config.toml
image_size = 64
num_classes = 3
hidden_act = "swiglu"
mlp_ratio = 2.67
head_dim = 32
expert_mlp_ratio = 2
conv_stem = false
optimizer = "muon"
muon_scale = "original"
learning_rate = 0.019
cautious_weight_decay = true
final_lr_fraction = 0
weight_decay = 0.03
Rows from block 5, named by matrix and row number. Rows with one number belong to one attention dimension. Each number is 128 + 24 x the weight over its row's rms, rounded and kept within 0 to 255. All counts start at 0. Numbers have three digits each. After the name is the row's rms in percent of the matrix's.
# v: window attention query, key and value (stacked) (model.blocks.5.attn.qkv.weight, 384x128, the v third), inputs 0-127
# proj: window attention output (model.blocks.5.attn.proj.weight, 128x128, transposed), outputs 0-127
v.73 105:103133071135138123157102171119150140120127137072072128113112136168107147140135117141144146140094131161137097108141137145112135074131136126106130096139106136124129141141126156135124124140129185120109168137141178100143146110125147163098131163131169117116127138122132138074172154119115131130129117104134104128142103169146150171121144118096123054068131122175113111097126112124101122139154
proj.73 105:115167160134120156147137104117124123133101146162122173096118113068171125120137144079113137104147118170163155101115116053070118149103098133091157122148099094143117124140117119130115145107137125148119094076148133145089109121121152144122148098092117126124170104172143133151111150162117148123132120130128138167149137124143095117134129163146097150127132151144150154154119084122160129148110
v.74 140:118106128079119130149130098119142109114157130113157154131184142116106114109185138104126097054117138122127146096146104112107139180099116154135131095130117092120157098094109135133118159129169110079136122141109158098127110110131158103129137143158124113152149152131129120155134105112180134108141176125098139151136177155123114103147126093124158141093110129163154154165122150090153110146137
proj.74 138:129175107151139163123118095137140108149135168153135140114155109161137137160087158157134150159093115138074146160132151127107149099131141103101122141116129134133092104149135116138154083132129094185120112156156158128130109086106111120126128108110129143112113141081143115124140156116119130141098111099193096138145112105116097142087138154130118115168128094121117131085090125190101165148128
v.75 101:116150090147166112136128142142092141111155141122138131131110162148139146152123150185124089070130147162118108111168166149101113137122107171155151086121125101116089158107108111118156116155093125080124121099171114128112147166140116088122129085117148114082124136076155115103137126106125156145119116149150113139108127133123101073139177146137117142106116132141138124117109159092135116176133
proj.75 107:154135123118105151115134124079140127155119118136105179129119138102136088156150113108150136135131100113066129112082086142147132094161160092131115113120152105148129146100127109133126145133141148150163083127131156101157087060147118088151110149141092170103135110136115141139143126150137157098171128133124120127130108170142115143156133141096146117189168117115120111141108144133141159139071
v.76 100:139106127134137122155078149115132121149114179124061096096146150135128147139085126122160110129109162096137143116150118191135111077135143102103116090192087139086091139142138119102153133144121135163126148124134063149105115098132104171091096141142139123130132106143147147107142125133129140115105133149137150147171142119097118160100106114123115111162135111107128138111151145130123169114158
proj.76 098:098137129119120094140118159113138137092131122096142112103095124099131115133178135092100130119120113137125117151104086132120136149114117160127140123143112112133117145107104168180109156112111144123137143117143136134110114163118146088165136120116143141097133146185088145150099145106126154146185150139092133146089157182121165124133139141164082141108160188150134095164126079090096121111105
v.77 112:131101136073087133172144131094163099108112139165165149115125134164170126106127141170108123102104101161125148108129109139128109150116099157115153121133127100166114125122126126104084149154117134105130127118117139102130135132153102166139161131135106120123094115151116101133118113112140161145128102102098189120177095166127156078151087087112094133094115146165117140151136157134118120109075
proj.77 108:145146062131179151107080127145085113140123097068144116133135110123143150120094111139120093150131168100111133145127140110143120127134163109118160158123138148091127110138151128112127112136108093124083133152185132173125136129101128100126126108120136137149127163150152110131123095143085145126112101141155104184124139073137096123105107147152136148148135118104105123126165170185135131131159
v.78 101:077150153168110127142133107139154152162129109121163127149146173143084130065111163154097106086116153098147114125092121141106114120118144144109168129096119129090169124082147118121139144127133104088141130138117147153121177127168101107111117137128132134104135139108120127135154116144143125092109118104113107188150078166129093082115110143125126130113152125130144123140151140083174120112094
proj.78 106:123104134092168169107121152086112140153106168129073104152144120107144119218146129123113120142126124123103109141095121114120112116145120149133137127111130129149144179125069118131137122134132133136116108143149109127161131112112151147178152115115121103153117119110124098135063132148147127123149138115195098092104104166145147148151126154108140108103131106107138146118100115174084145125164
v.79 103:123123115141150105111136108106153160145152119127103140137098100115191119128095080147136145147101113123117159122121115072140112128151154100100133164130145108167138084157132128127127108144150150148103159117157071171139134196096124103142174139093139121099117142153142102134134141160110116150177133161150130113138103094116132130112101096124121141176115135129109139130137115164078139105092
proj.79 112:178146140123123083122084148155126110111120096081138162118122097177105139097143134108146122089140126116177094107161174143176108139085085132139124141127166124095124103113134125130127127149130081128184144149141116158108153123148125136141119142139107116154134124124132082129189119089114117073125123144143164127122165127145141106143098098142157129118128138117112088124150103108161116127157
v.80 103:103082130113117100115112140155147125173180114122128165153145109084113155119125114118126154128062120121131171152136105127174092194153134131102117136127167171109109118104130124105126164128122136147121130102095140124123142091146146098121111159147108125147130174110123081163132111117117119122114117131145139124136162125083132119097109121123086084161133139120081130152163129174130132168155
proj.80 108:128158133122105120162115147135143124116078170118124132108141107150122135136159171131108124107159099094125061128124140105127126073112139148136107154133130090141145118154172155155129128106151137148161132160129131165144104132121144105127140096156094112162137144140136119102101105081125123107127135124119146072163126154179144110144154110118159127088083116159071098084143140131111114167145
v.81 106:134151108119141102139149150117147085121125127108158165135115117125093128140153134081108123144154093119129088156138135134132118135126092153113113156138121116147144097132122115087115111104149121124123122160138107106146158080156155114150112128130155136165136148154104147127165105081133154146116143117084083122116108150123153126104167202153133114097130150080091120150077137160174084109161
proj.81 106:115096076153127162107110087180135134163126150161123138135138111128123107148078097145151118110089172186167132101113153129115083115151125142114115112149122153154110127139163099123099135131120104136108124111118150153152093169133125121110172124119102131098130135103149174094083156160142136138096164118170127115122089137116119123128136139146083155125169094143152143106139140127084127137131
v.82 108:119108136105106132123168117133172117147126133148163125105164126166105110097154137112109096103125118141086083150090105113097147126119137173156157138090126123149137080113115124142118149127137142119116153121077147109145127112121155164153125149151081148132120161159100110120097110133164125105118113109099163159103149184148124106150131081095134138098126123137160132198131135117107110126078
proj.82 101:144141142157156159143130117123107094123126127140138105131129111116116165139093142168104135121110142132127168162158156119137116172098137109097149127139112152084103132169141137156125107100106099137120105118169160149136145130073136132141147114137155097125127157101124131108147146106072093141103069154152087154125076089132097136087121165170118127145109112143102149077154121162110125141152
v.83 093:170162114125144094141141132127103141117098101157086107100108098160161136147153150128113123132158143109108181139115170182109134137154109101159127124113098165136121152118120097151130127093082106138115125159147130127111094136101099179116141071102105148092134066133109167118118145119156163087141118136118149140146146148120137175121164124120134112144123160149084142105120116104144121131141
proj.83 096:085154119158109131093158081131142089115144113089145133112113138111149158143130066095156083126109113141166165154139116133092134137145154103126166121152108155072129093118142132141117121158131126074123091121127131152124129136130117145140103199108159124139130138111139139160146165148136140111117115086124135151124137109109122097167112143102153123162131093096158118179149148143089119120126
v.84 092:181119139109083118167162152097095110117122154146129089121108136112132114134172116118126140130165137116113152113095110111139143125162109068157104140097122151145156095166106132148114158112165113128109133109139181153126078136112146124127161104141137141144140099166101159137112117141124127144160137134075097120077135150180136159148124127120145122135145143156116121107131051130150116142113
proj.84 097:122132152127155131104121131156140140105146124144157143154097125150156183114095135145115117134126123136156118144188124104099161136104107151072136131112126166097128144129119106074169099144136143126103144134093152089141155145105141124122113128131157096143146129123167106140145121145115113132125092086124137129167137057114096072088100115110134122117118095144150159114165128134162085115173
v.85 112:125120143134111090114130151189114125116092124126153131169153129134150074097151149105093117100187134100107144121153117126089133161124136145154142110099120179104152151093120105109131138122116084127132119160099173097114129126144104137132077113139115114074125147135102116124172128121132158113114116116123116159117173162127074084122128158113129128130127159119110166165110123115155125162149
proj.85 112:089128113104135179113162096079118127102119114176109102113096126130139122186099088167124136162122105151109122193115146134149096114178108113108132130104118124117126123137120131159107137146164158130136087141140128118164130101112143110127142126153149148161127122114145126116127150111151113096131129103129117085146087145143150121162159141097169096145128047128151121127124162122100160143113
v.86 072:141105131125131133156143110128138147123054080117143141119116156143091134085154158086112093122155126094176105175110119082092122125090124157120116126146095096124163087090158150150139138138144127100155111121117124130141138136105122086118138128143140127150159122150140106128168106120166126104110140136114091160141148151149154110122108147156168166138119104126146112168137178102173149136146
proj.86 080:094117108152163148105127114136128133136165173147083125138164102136094127133105146129122181160103165169110143088134149136124106122117106145100140136113126171184131152143116103132127124147107120149124085126135132140149134117131130181132150114083129088098125141091127107110060134158115132151127146127172096085123098136087094144107142175136108121109128129095130170116109088126116145134149
v.87 091:139114143089131142133100148105180119147130143146131124137146076118125146118134126127161137108159109129169103159115112085144130128122085122141132158101113125177104113090108129163089157163151163116169120149108103113144124128162143119157127143120164144089068143129091110142108145171118105153180132114126141056134109141150134145122109109124118101111116128107142163154141066117135138140105
proj.87 094:158180128146106148102160140102120098135139112125185125139163166141144137148097098157124116109131142109128123112137102137126168145167137110133135111113125111121100162177150137107138129125130135137139167111103138138145121094085099150092132105117126173166159137147129059118131146139126122110092070191146119166131129085096117128091105134127084105127112126145074131105137129132134154124136
v.88 082:128131094167132138146149111111098152083155172164161131091138095143117146106108152123124070074168165123136135096125147137142120143129120169102136088152111131105124136107198086116115139157115168113103122113109077146154130145170120103119117124151128135127113113074120153117115131139136140114140128133144156106097137156153079126129120134161153142103100134113130111177136155104133124124094
proj.88 079:129110158128118153100095124069108099139089103146141113153148136123138159137126113097151125120104141115111093132095077162136105102153160109102118130144105132127106145103118119142161116151139135130140169125162098137135130110120108117126176150144175161108126181123087131151106123146146116183167110164113090171146119141116134134124114169101053132144120159163128101118136102137105133097137
v.89 092:073135168163136147117115110139183131113131114153135084103140113119121142092122101091143144115122124152081095179143165098128108159120151145132143135121152141138176150087114122129138131100113132144117141150116098106155123113140147110151114139144121161139095137141140114141142134167156123145105079178135089135128148125163108135157075101104133112131130143120138092179104091155098073115133
proj.89 101:165128146142103088150129118118124102105115170119116113121145135143115104152131139181143109099140120124145109106132114143145137170150097128114111184150111118093102128170165121163138129096137104129120157103117137126122141154102108115172159137141132153149153130102107148090173138100119064138090144139120147161086067088109118136118142138153083152112145120152140155113124143155069118115101
v.90 093:166127148132152141143142128131131122123094120164123157113093128119175108113159126118147121119138113090105173159144113111113135175124100107136135141098103156155156119093140094148094119089175095142145098142123155114122123159128147094142086077116151135117106088170117118133113163127174138153159120148093110096137145126119121129155102121129150115168150147136131144198136103095168087139122
proj.90 102:131139099142113153045105098151150117148158123088180103147149108167143153137090121157146087095144155117153105131126115148148106132157135121106097135131166123086145121129138147115117124176132123135102184136132103125148166133149105122114126170148142133135124160113133128133137124140077135109102146120173136142113108080115113084095122136107126152158135104109111147075117163162115148116131
v.91 092:108143167159111140120163117141088135096148110134148092122122136138118096104120122141131135145147144117078141111095133094116145127145141107177130105096155132125138141128093153158150138139092133125116169118144156149139097193099111133106168156118115108111126100122122126114143121176089120122155114147120111161145153114171099135150148067080155151100123126160138124103113109078101145157077
proj.91 086:169140165112144095154138122098115132082133122130089136133102131140128145124150146143146148128124088148126131117141161136145149170103091125115150168116100138123146135124120141146160105131131118126162094115143140112113177105091134166151091131143140132176129108105153098139208142108142061110131121107111106129116130113116097089125089115122176108161114109096161175148125108150148092124140
v.92 091:095175085164144144156130117140101100096124129128112120085108154128115149154145173124118105107121151118103122140137186145138154140127130133144146098136106169109120133122140083101131150119132112123096137161143142107135125090118137140120128129146131176123097127172106172136146162109166169081058107124128143139133170142114128168149141123138118104092101155162132136142103097100112076141145
proj.92 103:090138131140114147104137083121149102151103136142116137126120133085174137134150130139156103097124113145137140128096082138076108127119133124084122159173089135109131136107130121153134082107169136125085139090144128112105142136157106093127130180130165139111131142123135159134111128157111142209118149105125133189147110115126092138107145162124090171136144128140147145105110150175107123120105
v.93 123:114136170108114120132151121106101136113156116157183117150140129139112089101158116125128086096178154115112107118104121067119148133127153137143109147121116080168155110122099112137138146142104104087135116100146104147143112160118135100123169124141144119145122133119110146168090100153133140105158158140115113147112136133158111090163142140141176192082122110127164142112096133095164120101095
proj.93 115:172103122125172147118123134121107132143156116137136145152107124157122133141091117148134173176072141121114151155154147178132131146124108118126140113091126191110117160130098123096146064151114134142126119147124161110156133091093106180134126147140123130117108132069132105100174141132154084154129118131136090102124129103106123133092096125120119097161135109117142123144117106147093115113185
v.94 078:147139130143108131113134133118161172098099115162156109150150142109146106129134114116102128164145128129149093137131090120120132088094148156133115175077125112141194118155107133127127102158136114100125087151079099144154136124133105201131146122099133127107185132139129155091097150187118140124135142098128182115119079143114118121141129151113142143133127114130175122107146105139100146099120
proj.94 083:113080118133148153116144138115122160125153114126133092140124130125124122158122079166080129140127148147188172181147127108121133146135096111122155065114136145085101158149097125080148114096143124115116176126150145120114168112136104155146148109147139110098118109129077120133098110124130099152112114123125123146114130100147171175154101138129124128110157115144128159171157124075138111098141
v.95 106:117153145123133132151108132120143160124144157107110125176139133143112153139130098148101113083133118123167128108130105141118150077087125141094135100145138114133110127158146196106149139206153120086133138116089171099130156121186095120154104111109123115121137170096140131123164128092126139130134120077137155137140097111096141116098124141142108136075118132147162162111136166108117121101133
proj.95 102:131122098110148148100126121138091123139117115147123157114133125111159115138095154127155119168121133158079167162131119094127133105146119126137158085081143118173128158103085079086128123145127093153101103144172119144107104067124125143137123071127115117129111108139132120151086109153138153145128125128171132113147138197131139169151168123131121133149137128094144099145106135143161178125128
v.96 099:141108118105176100149133114127077152147145115134109121139082094138152140138141112150123097105108134153107105126160086151123126149121134145109121122119127079140133075127167095118145111192144140111126122096158129140132145134172126094123119125143117122112104117125127126182094115123104157093143161157137084168135118129095127112191107109126161198135126134130113162163124146137093153115111
proj.96 093:088168143133110153135146089161143101122125149132135128186143128171152154117116135113112124115172115084108152139137115110181118139151129107120145124152091146096141128139081144135098120082130146148080140129091123106142143058117128154120102107114172152174127144120127145115171147128118146129159144133105143106126116131108155143119103135145113102089079138109110098070114133168143109126133
v.97 092:121099115117149141127083156107191139121113135096114173114104147131110105104072138156158123104166165126134148138145143141133141101103113121128105095097159146124137129170169115119138153080127125173147078137112090117086171122134094118146108114096119139120126121161205129126145158138127132150143088125153101117094116158119136123122131149182116120137105132142107105106130118101141116135158
proj.97 095:183128111123131120090150140102140150141102104141149111129122176098192148131128088106161124123106108157126111114100115144094129132102138144083134163149137162119156112122157110129147095125103144120158109110158137114128131137112100106124129154146093135085138120074127138141146131120129181108143108143166120107128157147135072141100163143144066154116129133083099138167101148111140175127119
v.98 085:096185125138128124118160119104121089102172135196134124127143124175115122115124110150105144158095197106139132118128136135147146111124169105158126141112121131101130154134060111159170108118088132127106143105077120130143090125092160165126134145119151140148163139102087133143122136139142114114201132149151134127138091078136126115137157103131105129129115124136121114104108152130141110128119
proj.98 090:142085116133163106181119151130105154095124132108152119107144139107104110145137115150085149118174096117091151174110105135122130137159109115143121107090151120117100126162185126113095138136134084131116144135133135115123147142100143097155139137140141052142088130162098087101117080118131102157128123142126165152116123141145135155085133123098199130134103115140143140159158124114113136131147
v.99 080:144112135124147110104120145147100084129094151133108079150098085152099110158176124101142110097082157168135123144084134128128129125128146102125120101092136108113139138099079148143092144110118125133126114125148150139127144148120077159117127145134125134160162107110107151111157092100168132094180203182153113166158125113139121138125135132128125129138106148105097145119120128118123152139172
proj.99 075:140137119131137120134117116113149131121120092111115155123119120124097126122109099118069147081147122111148163131119106099168092099170129106119135148090092114119158171124159140129132161116102138140105103143106130115173137130183174080137130124140154106105101121156133129101125129177162105125075176145118139129100165119141166146144070102136112158164135137116154093144120124130151128174111
v.100 115:109079155122088123149139170115137186126135143141110114144122125115098094167079130127096162145131136076093086125109106108153139154118098096119138104170129107160132125135109102112113133147108122109137127122129084170111107101116120096149106094131118136109132123158135168104140138132149141110149111115134160135111174120160185135157137110157129147113135174115099123172146180125164115144156
proj.100 110:125165127147114129136119110151125149124108097120158145140138175123156175114127116160124142142131096135133140099157167169089130114168142128126113134102190173156183164114135156161142096124142107159119112105128152131120152145153095153144102112120129135108093110139132135138136105123091156087116119112132107085112115112074122118110162138108099146100158069119169098111097111118089105133134
v.101 099:124138081148141139143107117154126121091132135139157175151131119120138106107131138059132117106135174105151139123144185143150140082115131139117132110149117112126111123141087146139158133175144135102104174129118095126149107132124147129116126126162143110136145112092132079148160133099104112112094105131139098130158112103152076129170182178166123083120095119159126091145113142154155119117113
proj.101 087:123154142073153175157124127131098111118150149113146081119126107115151119166114139131097144191159126100089138142095096139134104143170116107140134112149123050115114122116187139137094092108150158127135122172152132106136130130121110166179148122110130143171144139113119130095112127165147144139161154066111136095119126149152134106105110113123136121126133133132115120174120105106135109132116
v.102 092:098119126130116142114127150116059118099137152095122116132139156117134164136134144132153136136143112079130099174149124111154119097109153150167128061128105146142122116144136182125107135155114129147115119140153118103113121147117160158153114137152106126085168059146122138069153140143152117072121110096094168072118153136163140131108150112143128104105130103125148152128132119134111145149149
proj.102 101:137139156121109130133138144121158106149129105102107126099106122117106078151132095138149127116141108151116121035136113158079163094151123125106124153134185105140124153125112133160165119121097134104158159141136130143171171143172092133121122147121167130124122143131151138140103121082148124133106128139124055133120132140099167125129121108114157127125152140107165082128129116116103102180117
v.103 101:120131119159113048154171067163116121126167131135151112128131070095075146140138124133136142137125143124151119117158128177098114156143159128132121146130119133154091123138101093130147130143123122067116147082132116137153137090147128089085115136156137112137093148107120110160146080118147136103118151135127142129128168088118134127117135138146085127136149127151134147172138082130146163119126
proj.103 089:119154133136160150163089108120158115117110123142067123147121135148160111154130166116107113136129115118087152130118119114124152090126107098170117082117098079118150165150102169198107127113141128171128129201139128103102146099121123142152134120115127107149151157135122136086122143156119131121122114110138090130107139145110132098134134147106156110142162114098141079123115136103098078158156
v.104 103:134121099144107117108131173128149124127106130118123088114164125129113117115042110170168178130129160116101141100122161133187125147175134110122111115141117170122113121140143112128106129146069110119112159123136128182122132131149112114155136122156138096108095111114142185099109131150163098134183113171138121132119128072135144135129120140112105143133169136138111146109145170134126114139142
proj.104 099:176117108152098141137138129107105185114138112151142143155124150126166157128158087140075156092130127114115082109079094134132153130143144112139140144111179151156176132145161144146123117139142136144133111109066124130113141154127115113133081098154132123092082152128140122091138097116122159114099144139146165105124133120121105110099166088158125138092113154102137128160158110132098111161131
v.105 096:125123134100165139088129160128113141132110109168121112133131099152081154114149154161093115107129117124144130157183124127117142134137152134156145130077136118156122118125126147172139111085149116133101099145140146124168148107073122144161109120154104149136106108146078154117160085174160129125149124110114132102100117141130119118163118138098130107154205114091118161162075140114107116145132
proj.105 097:114135150149139137112126143136128121158111147124134154111100124115133097128171121090134158128120154143124136119107105150152094102135145147065126110148133100122097143086097166104144172169137110096104165150127100097140131124174150122139112143116119131108074132148126183168088139099148093136084146182085101146151140134136130089125142119106146091147102131142146112087161115160143165125131
v.106 110:119185138117111142119155123103119095129099131140123128121118143137111132136166112082148109125145058124167171107130108123134157113096114145132139113104152114107155125072139127130099141090118137115122124150135137126157176099114114176133103122165135101150140075134103140093156104132169113087154159146121142149158157141110134105135127169114158126106146110130107184134098124082136148163161
proj.106 109:103156173100144121100168117125123113133097160140117118122091111156136143130130131132100131151137172129131135082135159113134125089137120121098110162091105122128097165135107141132143150112093107117131128133110112107119109168152188114126139114069127131124108123190138149144097140124108163149112088128094096138130128164129190151148089163111111124198141100121135127106150149159135134099144
v.107 124:128170182144121151143143081132139110126100103147139119115137098097101196077139087141112102142129106155147144138148127158077153200145131088127125155146129117112113135120165140134147101087108105129145141156119184114126158100170127123144147120137115114153080145108124132162097138131142131138140148099102102120147112137115141144137137132112123149099123079148108130163127104119104107092097
proj.107 124:118125119122136142131097089133123136125106180136098114144115139166156085139154203100129129130145188108131114160117140113159115147108174145113172108161093152117122109133113130112085157124145103149117086166122103115126098150103132154138108129100106167109146112127121159101130114144084128166117087137131138128120125152110084104153143180156130122183126130141127141092138117104130142102104
v.108 107:109113131108101133160134188120147152109104132114150130127149103114070156127101143140112175131145126076128103091124162124154128131111136120138145092095094155158135157181097122142172100127128150095073123104077127162125115132124127116123103124112106103111162107115117099113170108149137136144169092126122156115091135129112127138148191122124132105157083123169115137095123125146133131150143
proj.108 095:141123133141147125112135129102122168150130106089171120130135153093162096126134103181124138111140093137078207133133110140114126124114123133135097123101218090151133140127174125128132113131113101106132124117166116110137156128090147130130115140145095080141086156130114162156102100105120106148113141143169147097124095151155122130100159099095154144122125108140136136160137145097144124103137
v.109 111:125160116152139088130162117106110161091135091151130101124104119134140197129141108185137164104129114109100119103100128143172123119124153119112083105100141137117118136125127160128130118160106133130086159095111121178119087142135138148130121152157131103097091091089109126127121127176104091078123128159168121127124130075114146136105105111104138136115156129148121159149149127144122138172096
proj.109 108:135135135136132156188097137101115123143147153113114123169115138116126122110145131134124146136158123133111133130137099080104147160162113073163131111117120132143140106116128155145142108076159059124140120125082145117142161109115157155105105058113162094141088161147120148088186106093169167116140151110111103119128124141114148101139125129146126097154118149121162106123158138121104125131154
v.110 118:091152199142105129162166117085122157117147133139134101084152127120084142141104102111131161140131143113154115116137097129115128159136118110182112106123086081134164121142128075152143136148096164121106134098164114136108134112166138116130129106137132100131126108125143157120121107154124112106213152109090156130104140117135140118145126101122139171086139118152133133166105138091151120146125
proj.110 112:120149151136097115134116069174131139118127155099162116133098170140153101146136150172131141140141097120093108117143174143116167112149148134136118122104161172146137197128144131135120121085119076155137130126136114133141108137112140103135116114117110137142117139167146114103127093096092136133089092133160125134139092127085171133116165156092131124155111117110142077122094155102099104108163
v.111 087:121144098163122140094119098104099119099108153164117129123122128126149143131155102122118161102108152138139099136120109101093117110120149096123090165111142164102107155126116138112156168119127165173153145115107133111104114132142138154119143160135133102093155097135157074124169087180093123123137140123185165153165145123126092124077107167157137098144092129147128098088146113154138120144130
proj.111 088:127124112125146122153130163101114118117122100109116108092128142109065107156107110138122092137119099130149131119122120108083120136110111101160146127142079091124180122149179111157168112084126116124163119119142171136172137149104159111111142117160145123141157155130129075128148121110147158117137138128146129155095107111144159194138090114110115138152128161124158115151127181071135107123141
v.112 089:130139125130127167110107150169141143148131114127128154124134140104135128086103171129150143128111169107114130114142105117149148070078145114110143097115138125137170092153102149193138102112115115143098129148088177161166098089113193161116128107113129134129148165129128088133131160131163095174127120137131158139103127090115101142165124112141107110155115080112126117110134152111109120114153
proj.112 083:156114132111159119146129132125114101133107094114181102131119106112125078124167071149138142128169119109129109145112119166105118146149122150135153152124136102121091109143163126073112144121122126110143068121154084117123153147132081140166146150196122075128095096124137165130094154143143111112127150100126093129138127132158136159099138131117118167119136121134114151111167117156105161161104
v.113 092:135169121113150133146139113123087076131149127119104126124124082182143166119180132098133125182127135120144138131065168156117135136129147134135118143103112149121127176134134187141141139124105168129145126123116123078104121147149105154132153187099108138126125079084108115127137122117112144085157132116146095125142126123122108150101158113096154142111091130135108129131124081169131110116089
proj.113 093:141071137108123111161119131090138143080118145104077113109128137117103134131104136154136141092123113135142164139136081089118115179091170133133153103143133118102107096174161136131143120154131124124119130147176125166146106121096139105128154118127132127145170141153134076138163079117136105159129134121131151106087145159116153152127096116134156157171120143145125102123153121079150075123149
v.114 091:087133106140074133187187127118143147129129133165149112106165134125154129140129139103148114163124092106129128134133103113110134152118131109138129165143072099149128144114124069107103123141137106118100126090162146129134097142095154136089114141146140107129145171154128125098139108125125104171125147115130215131124167113110152133126097127108151107081137154124152135098112166117116131161118
proj.114 092:118133154190161117099117100181112127152146117127115147126131113109111139155113129172104121163135162118132100155125158133116130116144099163156102148089096137177137128087112183154130135073120101150138147110095131120090128131150146138135138131134137132138123156160113086157091143096069126134123120135083108163161115104091118114125117136100148104091152091177132130100124135128145127108148
v.115 110:082144118125138154122157115151109080075118141159130114148137113152131174112186154077110110126129095094123120130168146120125120084115138125107143118084111152141118128140085195132170144109135133119121140175134112072125141139131145181161121131139147140136152119111092100125183117133120124127141132125103122059141118143170088116143139153127137098112120125118147141142136097129128113129131
proj.115 099:098161133074140128158160153124108096116111160096115134100074115131106113128083173112132126123189145157114166121134091114130108116134125149138113113138159061124104132116150164156114148106124154108114102172147142132131125178159153130150170149120120155151139110126122126140110114155153113146104104101108101098110128162113167111147103126102150089129123136139121099157112139107182111104129
v.116 088:134116137113115127158115150176136165151171099113126157136140137104159163167150128098150118164147111128109125120125137140109153137069091115092115137120113105170129143178157119120185115123141141131136120158139111110081107128123144114104119153112163163081099132113169110174101118113106124106125103114108140142086104140107097142116130089122125134114091119166143132175171087110157138126096
proj.116 090:124108180119161146129131095134153122170126148117132083153117156108126119126125174145204113105153095117135153137170116130097123146081134145172121115136127125115140105139097106126128097101103144134105091107162119163143136081116096150114143102159068116163171147084129134137129157122111129144137106118144128105136112148136132116150147169155139125097124106114105081107075155118147135136145
v.117 108:132102164130081111121147162132091184124111133140105095106136117158162133147154109133098153135135137129120119146089125088091137180127100103144130165112097149128137162134134108143148139115148128171134091169129134125135093137109124119103139162072148176107155148093152136088111133124123127139176119133136189116133125124118120171095095109124153135116114146102141097077154108161118122146114
proj.117 116:153075144134174151118099144119122159147158111093153154097140174088074134110135135154158127082115087116169140157167126123123095123126135165150106120109108132143127125120148105064135131135125115131129149078132135161140137091105149102099137105143099126113112102132157107153143128101142076135097165156109170178131119118144145136155119127116137156118132124175159114138116141111154122145112
v.118 101:087080111116102150155140115175178149098072133148151137164129121089106161097151153111108117102126152143115125144161112109090131105091112091089167140092179136163153104146088137107145113093139080155132150168140144132158128096113147138133105126144126162147139154150132116135157117128117128169101101104102136131162147143124117128126107140159127089137089122107144103127140118121117099126141
proj.118 099:124166129136178126113136115152110097132091119115111138122119125110121129125112153131137099151174160118134159144123106150112114105136108175137119132134127098136126114094143153143114141089115166131115061146126119101099166166161130164152147154144106150102110099103119142142120183175118133125131097109085060103127154160145084115146140177115090123108182118125136128108103125124156147119102
v.119 112:101150135147129131136121154145143141082096123139099080134139119163152180110132119140161196116141145088080121104103141107153125119134128128091122117117110169143141129125106158143141129155105125144108155152141120143142117139128118168136117154155132123123111101075146146114151127165117068130138109137107126094119085108161094138114086132116132123105147150106169139098189126169096089143104
proj.119 108:151130119115113161143132151081092114132152123156134144133087155097092155113151109136112150108172163160130094121090086112132130159153107141161137151159137130166143096109184160111127120083154113115147112123071145140117124159133153156111107064132113148099107139113153136107151130122147166115097135127099123102132145132103144098144152120130100110108128173115108106156152132073162116129131
v.120 129:142137122145108117110136140153138136091076103097133113127163120124107213105137131148176143091127112131150168111151166161110104125165141151092109118103108162128139128144127139094164109115125182164118121137139120088116163158150116138117141161105131102112142128096131114111138115101114128160118126140131127099128123190108096125077102135122114125126132119139171164130160078164135126100114
proj.120 121:138093109097116133105133160086144117134152139126115134136102153103119070127131146123161096106121131161090142108104115084170162097062115128166139122145165105161129112110154091117137127131106150095169130128100147157135119114106166123099126151150106187124130126127149137160142132127130137132126123124158113143140134133142113122151152112147117115113128204104111099185119165097166102100129
v.121 082:169146171116163113141102161205133114136107093112100102110139132149112165131113140162126189125127177132084112135076131095128120131151090129139125117115096190113160152160119164140140143112148161112132138155114130119126121125125096130155160130107108123119142121079126140127107143129108102138155103143074121113083120142127108148078129114096110140131147138124130147112151103127081114124143
proj.121 092:135072115101072093138127151101138159124141132136120152128156157128110137119129122139165147073099092153147152146113118140176128151084161140151123112170195133120111112122133110080153135153129128118117141108160115144108104114109096104108135112143096124117127117140137144140140104123160113119086126128174177094128170110156131128138146071155100155129109159099115116138146105098154104109114
v.122 093:119131129112098135136150112150150146137111141122144137094153140109089166122134130120119110139118107135159165122132127127111097107118126135151147146086154156119163141149164123110153127083134143142104093159112148075131131122130175134108108178115122182121144134139150123126104132115105126167117135107157170122146142186101125130071125116125124111179121119127145080066162054148108151137133
proj.122 101:166089125138156100114117161114144114126124105094085136109137130101122117132122145158165073114136130156144144117146112126100169099076115139168119152114128128147097125168132075107123144149097139130154125132151133171087154147100120085102171166166097087119135117137164086169110145126105117160126085146108108159119139131161113173132132142114141127092161123120146145115114152108159131116122
v.123 074:122134124138114134089124170078102111131085138132137085098162118133108103150126144132191111137115130135140122103114146134121121149173139118135126141144127146146119154123157126111125143088121147124155126157135101113148138134099141099190162150132112124070124070145100177088131114132159125111129111109135173138163108162136120122118135158134098086141164175144137114096118107170158096141166
proj.123 078:164100139138114140109144150106128173099131132120127198092095139103127123136155091142097125106111145135153103077120113140104160112104157145122126100098151115138132144158169093092161134191126132137153153111087116154118122162131140110095102140138109143096115116139163090150077111103100114135125132139098125161141120108144119158111156088106183148138132131114156094138151157111146109129144
v.124 118:142108125159136137147129162157124145112086150114144179151102132144143119118105124133111138093158158122119120161083124100139123093108133134130101105137123109096127122125102106134107136186168092139073134108110142152125077154121120132094091140095119127105164160078145101131148107103125112175120119172162137134128128099102099142135127158153146118127056140135089136078139161135123143131139
proj.124 121:112128135130177140108103134121115152176169073110159119104167100093126119112111117121091146116097100113142173148086112120162114135168102133145136167118119107152145124084148139122133116112130130104122143108120142096146158074108122140129136130128161097154107091126122158120139155144146117110127195120145141127120145111134135129135083105116079161099153145122150160153133103151141144158063